Weights of a small encoder-decoder image transcriber.
Data: trained on numbers of one to four digits printed on busy colour backdrops, 147500 training examples, 12.8 epochs.
Rows from block 2 of the text decoder, named by matrix and row number. Rows with one number belong to one attention dimension. Each number is 200 + 20 x the weight over its row's rms, rounded and kept within 0 to 999. All counts start at 0. After the name is the row's rms in percent of the matrix's.
# v: attention query, key and value (stacked) (decoder.blocks.2.attn.qkv.weight, 576x192, the v third), inputs 96-191
# proj: attention output (decoder.blocks.2.attn.proj.weight, 192x192, transposed), outputs 96-191
v.116,096,213,203,225,211,206,177,222,188,206,167,200,148,201,183,214,174,215,185,238,164,215,206,224,192,181,229,169,199,192,169,202,228,190,161,172,186,222,225,167,206,203,228,201,226,221,225,197,214,196,180,181,194,186,184,216,188,216,206,181,209,182,190,174,163,208,201,185,226,193,176,178,197,224,222,197,214,183,210,194,195,170,171,187,259,166,205,196,189,230,195,189,205,195,184,225,181
v.117,107,216,203,180,197,174,184,216,198,171,240,208,233,199,195,198,204,171,243,168,226,188,191,188,211,183,187,231,192,201,246,195,223,199,237,232,227,165,177,208,176,200,195,203,193,206,183,185,208,226,211,213,217,172,190,181,217,217,205,210,178,212,197,209,233,190,205,209,165,199,197,228,210,189,203,220,200,225,211,205,204,226,228,212,158,216,216,201,215,195,204,191,213,193,191,176,202
v.118,121,211,199,178,220,200,212,168,223,219,187,199,203,199,175,202,177,191,164,228,181,185,188,183,180,193,209,218,222,193,175,186,163,208,173,219,197,226,223,231,206,195,225,199,188,178,188,211,184,180,231,171,228,234,206,183,233,190,213,218,201,202,212,204,192,219,177,217,198,224,213,183,211,199,196,198,183,202,182,217,164,190,192,188,205,211,192,200,175,190,207,238,185,208,219,195,174
v.119,127,206,204,229,196,203,179,218,183,217,164,200,148,199,198,212,183,220,189,239,181,224,227,221,205,195,225,163,185,189,182,201,219,182,171,173,182,208,216,159,200,201,198,199,221,220,229,191,213,198,173,177,181,187,179,216,186,218,202,171,215,183,189,187,158,203,193,186,243,196,184,173,191,220,224,201,216,185,215,195,193,167,174,202,254,170,190,200,204,225,192,193,200,203,178,229,193
v.120,074,174,192,224,196,228,217,187,198,225,160,189,168,200,215,202,209,237,168,217,184,215,206,219,203,221,219,163,207,215,158,219,178,195,167,152,173,221,219,180,228,201,188,191,207,197,215,215,179,181,189,206,175,220,202,221,159,183,182,184,223,185,195,195,171,199,209,190,237,195,204,179,190,202,202,178,205,177,198,188,214,178,181,191,239,183,190,208,189,206,187,199,200,215,209,225,204
v.121,094,209,195,201,223,210,198,189,210,216,169,198,167,201,173,207,172,209,159,243,157,195,188,204,174,186,222,191,222,193,155,196,188,204,154,191,188,239,233,203,216,198,241,197,206,197,207,213,194,177,210,176,217,221,203,203,213,198,212,201,207,190,202,181,170,223,190,205,212,210,192,175,205,212,204,191,194,182,188,205,178,177,175,176,242,183,202,198,168,211,200,218,192,205,210,212,170
v.122,047,198,205,196,204,203,212,166,219,217,174,193,204,176,183,209,190,197,173,211,194,180,197,192,194,187,238,215,224,241,183,234,160,188,178,199,198,188,221,223,205,185,194,174,203,186,194,207,161,201,241,184,225,222,161,167,214,202,172,198,215,203,194,194,191,169,181,225,211,226,239,185,200,186,196,211,188,209,197,213,154,206,203,197,193,205,209,216,188,192,197,244,237,217,217,176,181
v.123,100,180,195,178,193,204,232,172,218,197,228,197,254,200,218,186,229,191,203,162,229,184,189,176,202,223,169,229,209,211,219,200,165,215,233,221,208,190,181,238,205,200,177,199,174,176,176,209,183,199,222,221,204,222,226,186,208,177,190,221,194,216,212,222,236,193,199,214,173,204,226,220,202,175,170,196,184,214,185,202,205,232,223,208,143,232,195,202,203,170,205,210,195,204,222,176,219
v.124,116,206,197,183,219,205,214,166,223,223,180,199,197,199,178,203,180,198,159,230,177,186,190,187,180,196,211,212,224,196,169,189,160,206,168,212,192,229,225,226,211,196,220,197,189,180,191,213,181,177,229,174,224,237,207,187,227,188,210,214,204,198,211,200,187,219,179,215,203,222,213,179,210,199,195,195,185,197,183,214,166,188,188,187,210,207,190,202,172,191,205,237,187,211,220,200,175
v.125,053,200,238,206,203,180,241,212,199,184,211,205,213,278,197,200,180,205,201,189,193,208,175,212,173,218,184,240,184,217,217,215,185,194,210,208,205,186,190,227,196,221,185,220,180,212,197,200,213,202,195,184,222,199,218,219,197,213,192,186,192,198,193,144,195,242,188,202,196,189,172,207,224,215,197,189,199,190,195,195,202,207,204,191,197,185,218,237,203,213,215,182,188,138,202,170,207
v.126,087,183,198,224,200,224,209,199,194,222,160,191,160,200,205,202,197,230,167,230,171,215,206,218,194,210,216,164,204,203,155,211,194,200,163,158,175,232,220,181,221,197,208,197,213,200,224,214,196,179,185,194,180,213,205,220,174,190,195,184,224,187,195,189,165,206,202,189,238,194,198,175,189,213,203,183,203,174,193,191,208,172,172,186,252,177,194,198,188,212,190,197,194,205,202,225,198
v.127,137,249,201,191,226,176,156,224,194,184,198,206,168,202,157,219,155,181,214,230,175,200,199,206,199,160,229,204,203,185,203,183,234,183,176,215,217,199,222,175,184,205,243,203,219,225,199,183,214,207,203,173,231,174,171,194,223,234,225,195,181,187,189,183,185,209,197,202,189,210,172,190,219,217,236,217,208,205,220,210,180,178,195,191,232,178,215,199,187,227,199,201,203,202,182,214,159
v.128,116,167,202,202,203,222,219,181,210,220,205,196,193,202,226,217,167,244,170,175,216,238,198,197,181,237,211,223,228,215,197,215,186,194,202,154,228,211,236,214,179,230,184,192,190,201,213,214,196,209,213,177,166,193,210,205,154,214,204,221,218,187,187,208,194,164,190,199,225,153,209,219,197,195,221,194,181,200,187,169,194,190,162,173,211,190,207,197,197,204,182,176,229,182,227,167,202
v.129,041,208,230,221,224,199,187,209,203,193,199,207,183,199,177,210,182,183,191,262,187,187,215,243,180,177,201,179,163,235,204,209,194,198,195,213,207,214,213,192,178,192,198,263,191,195,189,174,221,196,165,193,205,242,206,189,231,231,229,210,218,186,201,133,168,215,198,222,211,196,199,167,201,196,223,208,201,206,201,215,174,199,181,197,216,199,197,198,202,207,174,205,202,209,173,205,176
v.130,080,178,216,214,204,217,238,174,217,211,200,197,210,199,225,212,167,242,191,175,197,238,189,194,197,246,208,210,192,208,199,224,174,203,185,157,212,218,214,206,199,236,167,188,212,189,196,213,220,187,194,167,171,178,201,205,164,177,184,217,222,193,155,205,202,171,207,209,216,167,222,196,200,186,218,186,185,207,190,172,167,183,150,163,195,198,208,182,217,199,161,208,231,187,232,186,227
v.131,132,208,208,215,193,201,194,179,225,197,183,196,222,200,217,208,207,189,233,202,167,187,196,191,226,227,181,183,184,193,185,185,174,185,201,219,202,211,177,173,242,221,182,200,219,183,166,178,239,151,162,211,188,204,211,217,228,163,194,200,213,186,181,188,215,198,206,224,206,224,217,192,182,173,180,173,229,200,209,204,168,209,195,213,162,218,176,168,244,186,176,233,182,223,208,211,240
v.132,139,166,206,205,211,220,221,179,211,223,205,192,198,199,226,220,166,247,174,183,211,238,196,200,181,234,213,222,224,217,196,216,184,197,194,158,225,214,233,213,186,228,180,195,199,199,208,215,201,209,210,176,165,196,206,202,156,209,196,225,218,186,180,206,192,167,191,205,225,152,215,207,200,192,222,195,182,202,192,166,192,191,159,170,210,191,207,193,201,205,175,180,229,184,232,170,202
v.133,092,199,218,225,199,210,219,171,228,199,186,193,222,193,225,208,184,211,220,173,178,216,193,194,218,241,187,191,176,207,184,207,173,190,190,182,203,216,188,186,229,236,173,196,220,184,177,191,236,159,166,179,172,184,213,219,196,164,192,203,226,182,160,197,218,174,200,217,215,200,219,197,183,175,196,169,218,203,193,188,149,197,165,186,171,211,192,169,238,192,161,232,206,203,223,198,254
v.134,087,162,205,202,198,218,226,180,210,223,200,198,199,203,229,219,171,246,174,191,207,236,194,190,184,245,211,224,212,205,203,218,177,200,196,157,225,215,228,213,181,230,176,184,201,195,211,210,205,205,214,179,166,191,202,200,157,209,192,219,221,195,166,201,190,174,199,208,223,153,216,201,196,192,221,197,178,205,194,166,194,187,158,172,209,192,206,191,208,201,169,184,233,188,227,176,205
v.135,040,188,156,208,159,176,213,219,194,188,206,216,208,120,211,191,195,196,219,142,205,180,198,209,234,241,196,176,199,207,211,187,226,209,209,193,203,222,180,203,194,194,210,231,216,192,188,184,191,209,181,215,209,146,181,193,166,185,193,196,199,205,161,198,230,194,218,181,203,185,201,254,194,215,204,198,199,214,203,193,242,210,208,214,188,208,193,209,198,190,205,207,216,181,207,212,227
v.136,043,203,238,210,245,215,175,198,201,205,205,217,185,236,175,205,181,203,181,275,189,196,220,235,166,166,221,179,185,233,210,208,184,196,187,216,213,181,212,189,190,192,189,232,163,192,194,195,218,196,195,188,198,253,201,186,233,227,235,219,213,196,228,153,175,214,188,224,205,210,203,164,210,191,219,216,190,207,202,222,164,202,191,188,213,206,205,197,196,195,186,198,195,214,177,190,160
v.137,119,187,197,192,209,206,211,211,183,210,212,200,179,199,192,201,182,218,163,193,231,221,205,210,170,186,217,220,220,213,207,218,221,208,198,171,202,193,232,228,158,192,212,201,181,215,233,219,166,247,235,182,199,199,195,187,162,242,208,205,196,201,214,209,184,190,188,181,204,164,184,209,211,219,223,222,176,200,186,186,224,190,189,182,240,181,222,227,162,214,213,165,224,172,201,177,167
v.138,115,198,191,184,200,194,201,225,173,199,212,206,178,201,175,187,200,199,170,204,229,203,206,206,176,164,214,214,211,203,214,211,229,214,202,193,191,187,217,225,157,172,222,200,178,217,238,214,159,249,237,195,220,198,189,181,181,242,210,191,186,216,222,206,185,210,194,174,192,187,174,206,215,230,214,230,174,200,191,205,236,194,211,197,240,184,221,235,155,211,228,172,213,179,180,194,157
v.139,046,183,242,211,173,183,208,193,205,225,185,184,201,152,195,204,203,242,223,223,202,186,217,219,237,202,230,172,241,149,209,210,179,191,192,198,185,186,203,203,204,183,142,156,221,198,220,202,200,211,224,197,189,185,186,185,198,180,137,193,177,205,177,185,191,217,186,227,224,204,203,125,226,188,203,212,184,209,216,186,187,189,209,194,193,198,202,218,212,183,214,212,202,215,199,235,177
v.140,124,174,192,195,206,219,208,196,199,219,213,196,183,203,219,215,173,234,167,175,227,232,206,210,176,216,213,222,238,218,203,213,207,194,207,156,227,196,237,219,171,214,203,200,182,210,215,217,180,228,225,182,175,200,206,200,152,232,209,219,207,187,211,215,194,169,188,190,218,150,201,228,200,203,222,205,185,198,189,171,211,194,181,180,220,186,211,207,180,210,202,161,223,179,221,165,188
v.141,033,182,220,197,215,200,210,187,206,200,200,190,218,269,194,190,241,246,215,187,191,215,164,214,184,193,215,222,212,168,211,222,170,220,177,210,184,182,162,186,243,199,170,162,192,185,213,237,209,194,218,205,207,179,187,193,199,192,180,205,183,217,182,222,217,216,230,182,176,206,222,181,225,208,182,203,184,210,203,199,178,209,205,172,186,210,214,192,204,189,252,209,211,214,215,233,193
v.142,134,198,208,219,198,209,198,172,231,206,186,192,221,199,229,218,194,204,225,187,174,202,199,199,221,239,185,189,194,203,184,192,173,181,201,199,214,211,188,176,239,233,178,202,216,183,164,184,240,155,164,200,173,200,214,221,210,167,194,208,220,177,179,196,218,181,201,224,216,205,225,203,180,168,187,169,228,201,207,189,162,209,184,202,162,216,179,164,243,189,170,224,189,217,223,198,247
v.143,043,200,191,163,203,201,215,184,206,204,193,191,221,238,201,191,214,187,189,161,207,211,146,117,187,214,187,241,227,207,174,206,192,192,212,203,193,192,196,214,198,211,211,177,196,202,209,215,180,205,244,202,193,180,211,213,187,195,217,194,206,206,241,257,231,169,185,182,188,205,209,248,186,201,178,192,196,193,177,232,223,202,201,193,192,202,206,213,187,189,236,201,206,183,225,157,216
v.144,044,207,209,194,253,217,180,197,201,198,229,221,208,294,190,197,197,174,187,213,205,199,193,214,148,165,181,205,154,228,225,199,211,213,196,208,219,147,203,202,196,206,198,231,168,202,201,192,220,218,204,184,177,219,214,200,219,245,239,211,208,204,228,198,185,192,202,225,201,196,211,229,206,178,217,204,202,196,186,199,188,202,189,188,206,202,217,180,202,216,178,185,191,210,180,162,191
v.145,049,208,227,185,196,219,201,197,204,210,166,178,181,177,199,215,198,179,180,266,188,201,206,133,237,209,201,164,202,176,167,194,173,193,225,204,189,230,233,197,189,196,218,136,244,198,203,188,203,176,199,194,190,220,204,198,220,188,203,182,207,187,187,162,172,193,171,209,215,198,204,142,191,206,205,206,210,198,204,213,189,183,183,217,214,195,173,208,202,205,176,202,202,204,186,206,185
v.146,138,167,204,204,211,220,220,180,210,223,207,193,196,199,225,219,166,246,173,181,214,237,197,201,181,233,213,222,229,217,195,215,185,196,196,157,226,213,235,214,184,227,182,196,195,200,209,216,199,210,212,176,166,196,207,203,155,211,199,225,217,185,185,207,193,166,190,202,225,151,213,211,201,193,222,196,181,202,190,166,194,191,161,171,211,190,207,195,198,205,178,178,228,183,231,168,200
v.147,161,227,195,193,190,179,179,218,192,181,194,207,207,203,178,184,235,160,229,226,183,162,199,195,222,173,189,180,179,180,206,180,206,205,204,247,180,192,165,183,220,173,213,202,207,196,186,186,207,184,187,228,234,207,190,195,248,180,197,181,181,218,213,191,206,238,215,203,177,250,194,185,203,204,177,205,214,201,215,233,209,210,241,229,184,213,188,200,208,191,219,223,170,224,172,235,196
v.148,143,225,202,199,192,181,185,209,198,181,190,205,214,201,182,185,232,164,233,226,176,165,196,191,225,182,187,179,171,180,201,182,197,205,199,246,178,199,163,180,227,182,203,200,214,192,183,184,216,175,179,225,228,204,193,199,250,171,193,183,188,215,199,188,206,234,215,209,180,251,199,178,200,198,176,197,216,201,214,231,197,208,229,225,179,214,187,194,217,190,207,232,173,225,177,235,206
v.149,143,231,201,199,190,180,185,215,193,177,190,206,209,200,177,182,232,158,229,223,181,165,199,194,221,175,186,179,166,182,202,185,207,205,200,245,174,194,164,184,220,178,211,201,211,196,189,183,208,182,183,223,231,203,194,199,249,180,197,177,187,215,203,190,205,234,211,202,178,252,190,181,198,203,178,200,218,199,210,234,200,208,232,227,186,211,191,201,210,193,212,229,174,219,170,233,205
v.150,108,214,209,210,198,196,196,184,218,192,187,199,223,198,207,200,213,186,236,213,167,182,191,188,228,217,185,181,176,187,190,185,174,195,194,227,194,212,170,174,243,210,183,198,225,184,167,185,238,153,165,214,199,203,203,211,237,155,187,199,204,199,180,188,211,212,212,223,195,234,218,180,193,178,180,178,221,201,213,211,172,205,202,211,163,218,180,173,240,187,180,238,182,226,204,223,232
v.151,051,194,242,200,185,212,218,191,209,197,179,194,193,209,194,196,221,219,209,203,192,191,175,119,235,211,223,176,248,175,153,211,192,194,201,198,173,226,206,204,228,198,172,127,254,206,208,217,191,183,215,206,198,196,197,203,203,132,151,200,188,194,196,224,205,187,218,199,196,193,202,170,209,194,186,194,196,193,199,218,198,190,194,198,193,189,196,210,209,197,194,204,211,204,217,226,200
proj.116,078,187,219,206,200,206,208,186,202,206,213,228,198,191,192,199,204,186,206,213,207,191,185,155,187,181,201,181,201,232,219,209,205,204,201,206,210,209,217,237,207,159,223,224,194,174,179,180,229,200,197,203,192,210,212,141,196,121,208,202,216,196,191,201,207,219,208,177,207,210,202,184,192,190,194,188,205,207,201,242,218,197,180,209,192,195,193,186,207,217,222,230,162,193,184,212,224
proj.117,090,208,186,199,207,190,187,193,196,196,195,166,195,193,185,195,184,198,189,184,197,217,199,204,207,229,186,213,194,182,171,191,202,203,199,196,126,200,185,183,189,196,191,246,172,183,188,190,191,184,214,187,230,195,207,248,218,286,195,197,194,190,188,202,200,188,205,217,179,176,183,189,209,204,188,207,197,183,183,200,177,198,221,193,197,202,217,253,192,200,186,173,171,215,195,197,150
proj.118,095,211,196,205,201,206,232,198,217,211,208,211,210,191,195,187,214,206,177,200,206,198,209,152,206,197,221,174,212,208,252,194,206,182,183,225,278,203,201,212,189,200,187,206,235,233,170,237,216,218,273,203,221,193,181,194,188,219,205,221,176,219,198,232,185,210,191,195,240,225,200,174,176,219,199,191,197,202,207,209,200,217,186,200,207,210,201,175,182,192,213,262,213,209,195,182,202
proj.119,089,182,222,204,209,205,206,190,201,201,197,217,202,202,192,203,192,186,217,210,198,201,184,182,191,187,206,189,199,222,200,207,200,199,190,199,212,212,213,225,216,155,217,219,179,177,190,168,202,205,184,206,178,199,226,150,189,129,207,196,222,194,192,198,213,220,204,183,179,204,221,189,185,205,199,188,200,218,199,226,221,194,186,205,197,186,202,194,205,213,212,218,167,164,196,212,216
proj.120,081,187,214,202,192,205,204,207,205,201,207,242,202,212,212,217,211,199,221,213,201,184,205,218,189,175,214,195,200,216,222,210,193,200,209,196,245,201,213,215,214,216,210,147,216,209,224,206,193,215,165,212,160,210,199,153,185,114,198,201,217,205,218,188,198,215,197,185,220,221,222,224,200,192,211,193,207,218,217,188,227,198,179,205,204,196,174,156,215,204,208,210,229,190,204,209,249
proj.121,082,197,213,205,198,204,232,192,214,206,217,230,202,185,202,188,220,194,188,211,211,186,201,143,189,189,211,176,215,236,249,212,204,190,196,217,268,201,215,228,193,183,214,203,234,213,179,220,236,207,241,206,204,209,187,150,191,145,213,218,193,214,197,218,195,213,194,178,240,225,201,180,186,191,197,191,205,202,208,237,214,213,174,209,204,203,190,159,199,199,229,260,195,206,189,194,228
proj.122,078,200,201,190,203,199,249,180,221,221,220,232,228,201,174,214,193,196,184,194,217,204,229,197,201,205,240,191,205,214,227,171,207,186,180,211,241,186,200,212,181,224,182,177,180,216,195,223,203,216,230,184,202,215,200,198,176,202,192,238,181,224,210,214,165,218,191,200,233,234,199,161,178,228,184,168,203,207,203,183,189,227,175,206,197,217,176,197,197,193,224,227,204,209,183,189,193
proj.123,081,216,180,194,193,197,193,217,198,196,195,182,202,209,213,205,205,217,191,192,196,202,219,244,206,208,200,217,199,173,195,193,196,196,204,195,206,186,185,166,192,250,179,155,219,230,228,231,180,202,199,197,206,196,180,254,203,263,192,204,184,211,215,199,187,182,192,222,208,194,191,222,212,203,207,214,197,191,204,154,186,203,216,193,209,209,199,199,194,184,183,175,251,214,215,187,190
proj.124,091,206,203,205,203,206,236,198,218,209,209,218,211,191,199,190,215,205,181,201,205,196,213,158,201,195,223,177,214,215,257,195,204,180,182,224,286,202,201,215,190,202,191,194,236,235,177,238,216,220,265,206,211,198,181,184,186,200,207,222,182,223,202,229,187,212,189,192,243,227,206,177,175,217,201,190,198,207,209,208,206,219,182,200,208,208,197,166,183,191,217,263,217,206,199,182,212
proj.125,110,202,172,201,201,209,197,172,186,212,181,163,187,191,200,195,202,212,193,217,211,200,196,188,148,206,214,196,164,198,213,213,210,211,226,190,194,208,234,194,180,206,183,192,216,205,147,205,214,202,211,188,228,260,208,211,167,201,189,257,166,193,180,196,225,197,217,169,200,228,182,170,206,214,225,211,208,153,225,229,226,211,233,200,192,189,194,195,201,196,189,195,209,200,204,235,178
proj.126,082,190,218,203,194,209,208,203,203,204,206,238,201,207,208,208,217,196,216,215,207,184,196,195,189,171,212,186,201,224,215,210,197,202,208,204,253,201,217,219,217,200,214,162,222,204,212,201,206,210,176,210,169,207,196,141,182,105,207,200,212,206,210,193,202,214,198,181,217,223,217,209,193,188,208,195,202,212,213,209,227,196,177,209,201,196,182,151,215,208,217,216,218,188,201,208,249
proj.127,106,198,202,204,209,195,216,177,208,204,209,201,196,184,184,189,196,191,190,199,201,206,187,141,207,221,187,186,208,213,221,197,207,199,191,210,169,212,201,231,182,147,209,278,183,173,158,177,228,191,244,195,222,206,220,189,211,216,206,200,198,184,180,218,205,208,200,186,203,203,190,171,196,203,184,190,205,200,186,243,189,201,196,205,196,201,207,235,204,211,202,241,129,213,190,203,181
proj.128,102,185,195,198,219,203,194,194,212,179,191,173,219,145,195,199,203,184,210,213,191,195,217,242,209,173,208,209,215,193,206,159,214,207,209,209,203,193,198,196,221,170,217,183,268,189,184,194,211,202,240,190,188,212,164,212,190,175,192,179,213,223,213,163,203,192,209,176,246,190,171,208,186,201,207,190,206,210,190,164,195,195,196,194,200,200,215,136,210,201,207,161,230,195,192,210,190
proj.129,099,171,196,237,196,205,169,223,179,215,206,204,191,196,215,208,209,216,203,209,187,201,242,205,234,203,227,205,146,185,188,192,176,231,192,217,206,168,177,202,186,215,224,202,188,200,192,207,191,193,204,220,183,196,196,204,206,185,210,204,186,209,178,208,205,193,179,217,186,168,198,197,225,266,195,199,221,211,194,217,180,223,216,201,191,205,213,206,176,194,187,207,203,199,247,253,194
proj.130,091,182,190,190,218,211,197,186,207,181,195,179,205,137,189,204,222,172,212,197,197,195,220,227,204,218,202,197,220,186,209,181,218,209,205,213,214,190,200,190,236,203,216,201,261,193,181,209,217,198,232,190,186,211,148,214,185,178,197,181,207,233,210,168,203,195,206,168,248,172,170,212,197,195,201,181,199,206,185,173,199,194,190,203,197,189,226,157,209,197,210,152,218,197,197,210,175
proj.131,100,200,197,197,196,207,202,191,197,194,205,205,187,185,202,202,252,195,208,190,202,192,199,199,195,251,193,195,202,198,193,220,204,203,199,204,232,187,200,189,239,255,203,212,199,203,206,229,211,192,199,197,184,197,153,212,198,192,201,200,184,209,192,231,202,202,197,180,216,177,184,200,212,197,195,195,192,197,199,222,202,188,194,207,197,197,216,243,205,201,200,148,177,196,202,210,160
proj.132,112,188,195,198,220,204,195,193,211,182,193,173,215,140,195,199,212,185,207,209,187,194,217,244,206,191,210,208,218,191,208,167,216,207,208,207,204,195,199,198,226,175,216,181,270,190,185,196,210,200,243,190,191,212,163,213,189,175,193,184,212,225,209,161,205,192,208,179,247,189,168,208,189,200,209,192,203,207,193,171,196,198,193,195,201,200,213,136,210,199,207,157,229,193,192,209,187
proj.133,092,191,195,193,203,213,197,185,197,186,200,197,196,158,191,205,244,187,214,190,203,191,203,215,192,225,193,192,206,190,199,206,207,207,208,209,230,186,200,188,248,235,207,215,229,196,199,225,214,194,218,193,177,203,146,211,190,182,199,193,185,229,203,206,203,200,195,171,237,171,175,204,208,194,194,186,193,200,198,204,202,186,190,210,195,190,223,205,204,200,205,137,197,196,201,210,155
proj.134,094,187,191,197,221,205,195,193,216,178,191,168,214,139,194,197,208,179,208,205,184,196,222,234,207,204,207,207,224,194,208,161,221,205,209,210,204,192,206,196,219,180,219,188,268,191,181,198,217,202,232,192,189,211,155,218,188,176,190,178,215,223,208,164,205,192,210,168,247,182,173,212,193,199,211,186,205,208,187,163,195,196,196,197,202,198,217,141,211,199,211,163,223,199,194,207,191
proj.135,120,214,193,166,198,174,170,193,213,210,191,203,197,195,214,165,198,223,230,212,172,198,156,217,236,187,179,200,210,214,201,182,169,231,166,197,196,176,175,146,195,194,213,214,202,196,225,201,195,269,194,195,208,159,213,191,160,198,182,225,164,199,250,197,187,219,209,160,181,238,204,200,211,201,195,199,217,183,182,167,230,206,184,163,205,208,182,198,223,184,204,202,192,201,162,202,202
proj.136,105,168,194,248,204,222,184,211,182,214,204,194,204,186,225,223,202,207,189,196,215,200,243,198,225,207,214,218,162,166,193,193,200,197,221,210,205,188,189,226,183,216,229,200,204,201,189,206,195,171,204,232,175,220,184,193,213,188,213,187,211,200,169,208,199,194,184,240,201,159,202,197,201,240,201,205,199,207,213,223,194,212,223,223,195,203,220,209,182,196,178,211,202,196,246,248,207
proj.137,093,195,204,199,207,197,196,206,202,202,193,190,216,202,192,199,147,204,197,213,198,208,205,207,205,142,209,207,199,198,206,172,200,202,207,197,170,215,199,214,172,139,201,182,215,196,191,173,190,207,212,201,210,208,240,186,203,200,197,195,218,200,208,164,200,196,203,219,198,222,210,203,185,203,207,206,206,203,205,173,199,213,205,194,203,203,187,142,194,198,202,232,229,202,197,191,229
proj.138,098,202,203,200,203,193,200,209,203,208,195,201,210,229,200,197,141,205,192,209,200,209,200,188,205,152,206,205,194,205,205,183,194,196,200,196,167,215,199,214,155,149,195,189,188,201,196,174,188,207,190,207,215,203,251,185,207,211,200,198,216,186,205,178,199,201,202,224,177,226,226,201,191,204,206,206,208,199,202,182,200,215,209,194,206,203,182,169,194,197,198,257,216,208,200,191,239
proj.139,107,167,230,179,215,227,221,176,203,188,233,224,202,192,195,254,210,156,184,155,195,200,206,185,205,206,198,158,187,186,204,221,219,187,224,246,205,229,177,206,179,205,211,210,195,203,232,212,212,170,200,193,202,233,188,183,198,215,207,202,178,197,210,202,207,180,240,222,226,186,210,229,138,161,205,246,184,214,218,187,150,177,185,223,190,212,214,214,214,197,213,204,205,194,208,175,213
proj.140,094,188,203,208,213,199,195,210,206,190,186,169,223,158,192,205,186,205,203,214,196,201,207,248,206,137,210,210,206,196,203,154,208,205,207,203,193,200,201,200,201,146,213,183,251,183,189,181,200,212,236,195,202,213,206,198,186,185,192,191,214,213,219,163,191,189,209,192,224,209,179,202,177,202,204,203,209,216,197,163,191,197,202,187,195,202,201,133,202,208,205,186,236,194,188,200,213
proj.141,105,206,213,230,192,241,213,204,166,195,226,200,203,179,222,218,206,224,200,153,249,201,189,177,175,204,193,226,267,180,208,237,244,166,202,181,196,237,220,213,214,197,165,194,199,198,206,202,225,185,199,213,202,223,192,209,209,221,233,171,213,193,211,199,210,195,173,217,216,199,208,217,207,146,176,190,181,200,210,199,168,208,195,240,221,182,184,205,177,210,205,201,209,196,203,179,203
proj.142,107,197,198,200,198,208,199,191,196,193,202,196,193,164,197,205,259,197,208,191,202,190,200,218,194,233,194,195,206,194,194,211,206,205,203,205,235,187,201,187,246,245,206,211,217,196,204,227,213,194,215,194,181,200,149,212,191,186,198,202,185,218,199,222,199,198,198,175,229,175,173,200,206,197,195,195,194,203,199,213,201,185,192,205,193,197,218,223,205,202,204,137,189,192,199,210,159
proj.143,104,221,175,154,168,186,230,194,200,179,188,189,222,210,205,203,190,211,191,212,212,200,197,191,155,194,188,222,261,236,206,184,207,194,210,195,195,238,229,200,198,194,187,187,193,202,171,189,201,187,196,168,196,206,199,178,194,205,169,170,230,194,204,199,178,228,209,199,219,210,204,192,200,173,206,197,204,187,189,208,219,203,209,223,199,188,205,181,200,214,175,197,202,207,166,154,195
proj.144,111,199,200,241,207,229,204,211,209,191,191,178,230,194,184,226,190,197,164,196,226,202,237,200,196,210,211,204,200,164,201,210,205,175,227,199,206,214,202,233,224,210,223,197,223,203,158,197,185,164,207,226,163,220,190,203,215,186,218,186,219,199,156,199,185,197,178,237,211,159,189,181,183,228,230,216,156,185,234,191,224,207,212,213,199,194,224,202,199,197,163,201,198,203,257,236,190
proj.145,106,159,214,214,171,175,205,177,190,190,227,171,178,216,221,189,208,189,198,225,153,199,216,206,185,205,194,182,163,187,183,160,179,201,193,217,205,182,230,181,157,207,197,193,182,201,188,208,191,189,203,157,160,233,209,191,196,193,188,201,190,211,195,204,210,209,220,130,204,203,206,217,185,236,224,184,231,206,179,238,171,177,236,218,210,211,216,207,211,203,201,207,204,198,164,183,203
proj.146,110,188,196,198,219,203,195,194,210,182,193,172,217,142,195,199,209,186,208,211,189,194,217,245,207,183,210,209,216,191,208,164,216,207,208,206,202,195,198,198,224,171,215,180,269,190,186,195,209,200,244,189,192,212,166,212,189,176,193,183,213,223,210,160,204,193,208,180,245,191,167,208,186,201,208,193,204,208,192,169,195,198,194,194,200,201,212,134,210,199,207,159,231,192,192,210,189
proj.147,115,211,203,204,181,193,207,207,194,219,210,224,181,254,213,201,205,211,192,185,207,205,186,159,198,238,189,192,190,209,193,239,189,191,188,196,201,201,204,198,177,239,188,217,134,211,216,208,194,197,156,212,210,186,220,197,208,225,208,217,189,173,188,241,194,208,195,214,156,203,227,194,213,200,194,205,198,194,202,232,205,201,202,201,199,201,190,272,199,200,195,240,166,207,208,192,212
proj.148,102,212,200,199,183,196,206,198,195,214,212,227,178,245,212,199,216,202,194,185,205,201,190,158,197,257,189,191,194,206,194,244,191,193,190,197,207,199,201,197,191,252,189,217,143,214,213,215,198,192,160,208,204,186,202,203,209,219,207,213,186,180,183,241,200,208,194,207,167,193,222,196,219,199,195,200,194,189,201,236,208,200,199,206,202,200,196,274,201,197,195,223,162,206,209,198,197
proj.149,107,213,202,197,181,198,206,199,191,216,210,231,180,255,206,200,198,207,193,188,209,204,187,150,193,237,189,189,189,207,194,242,187,194,193,195,201,204,200,203,182,240,185,219,135,214,212,210,194,195,156,210,204,187,220,193,214,222,206,214,187,180,185,240,199,208,192,215,160,202,232,196,218,200,194,203,194,189,206,233,209,203,203,209,201,200,192,268,193,196,194,234,165,208,210,192,202
proj.150,089,203,196,196,196,205,203,189,198,195,209,211,181,196,206,197,249,192,206,187,199,193,198,189,196,270,193,194,203,199,195,230,202,200,195,202,226,186,200,188,234,260,200,214,190,206,208,228,209,189,192,197,189,193,156,215,200,197,204,203,183,203,188,228,206,204,196,185,207,176,187,200,217,197,194,194,189,193,198,229,201,190,194,210,199,196,214,251,206,201,199,163,173,197,204,210,167
proj.151,109,170,196,190,175,200,218,176,181,193,230,200,199,202,206,239,206,171,189,160,199,199,242,183,159,204,177,195,208,193,208,213,225,195,238,203,197,223,206,215,192,204,185,195,174,205,231,197,211,175,200,193,208,241,203,193,223,218,193,181,226,199,181,204,204,181,223,200,207,214,200,215,212,172,159,208,227,220,198,227,141,192,190,245,201,179,185,195,199,226,203,197,213,199,172,155,199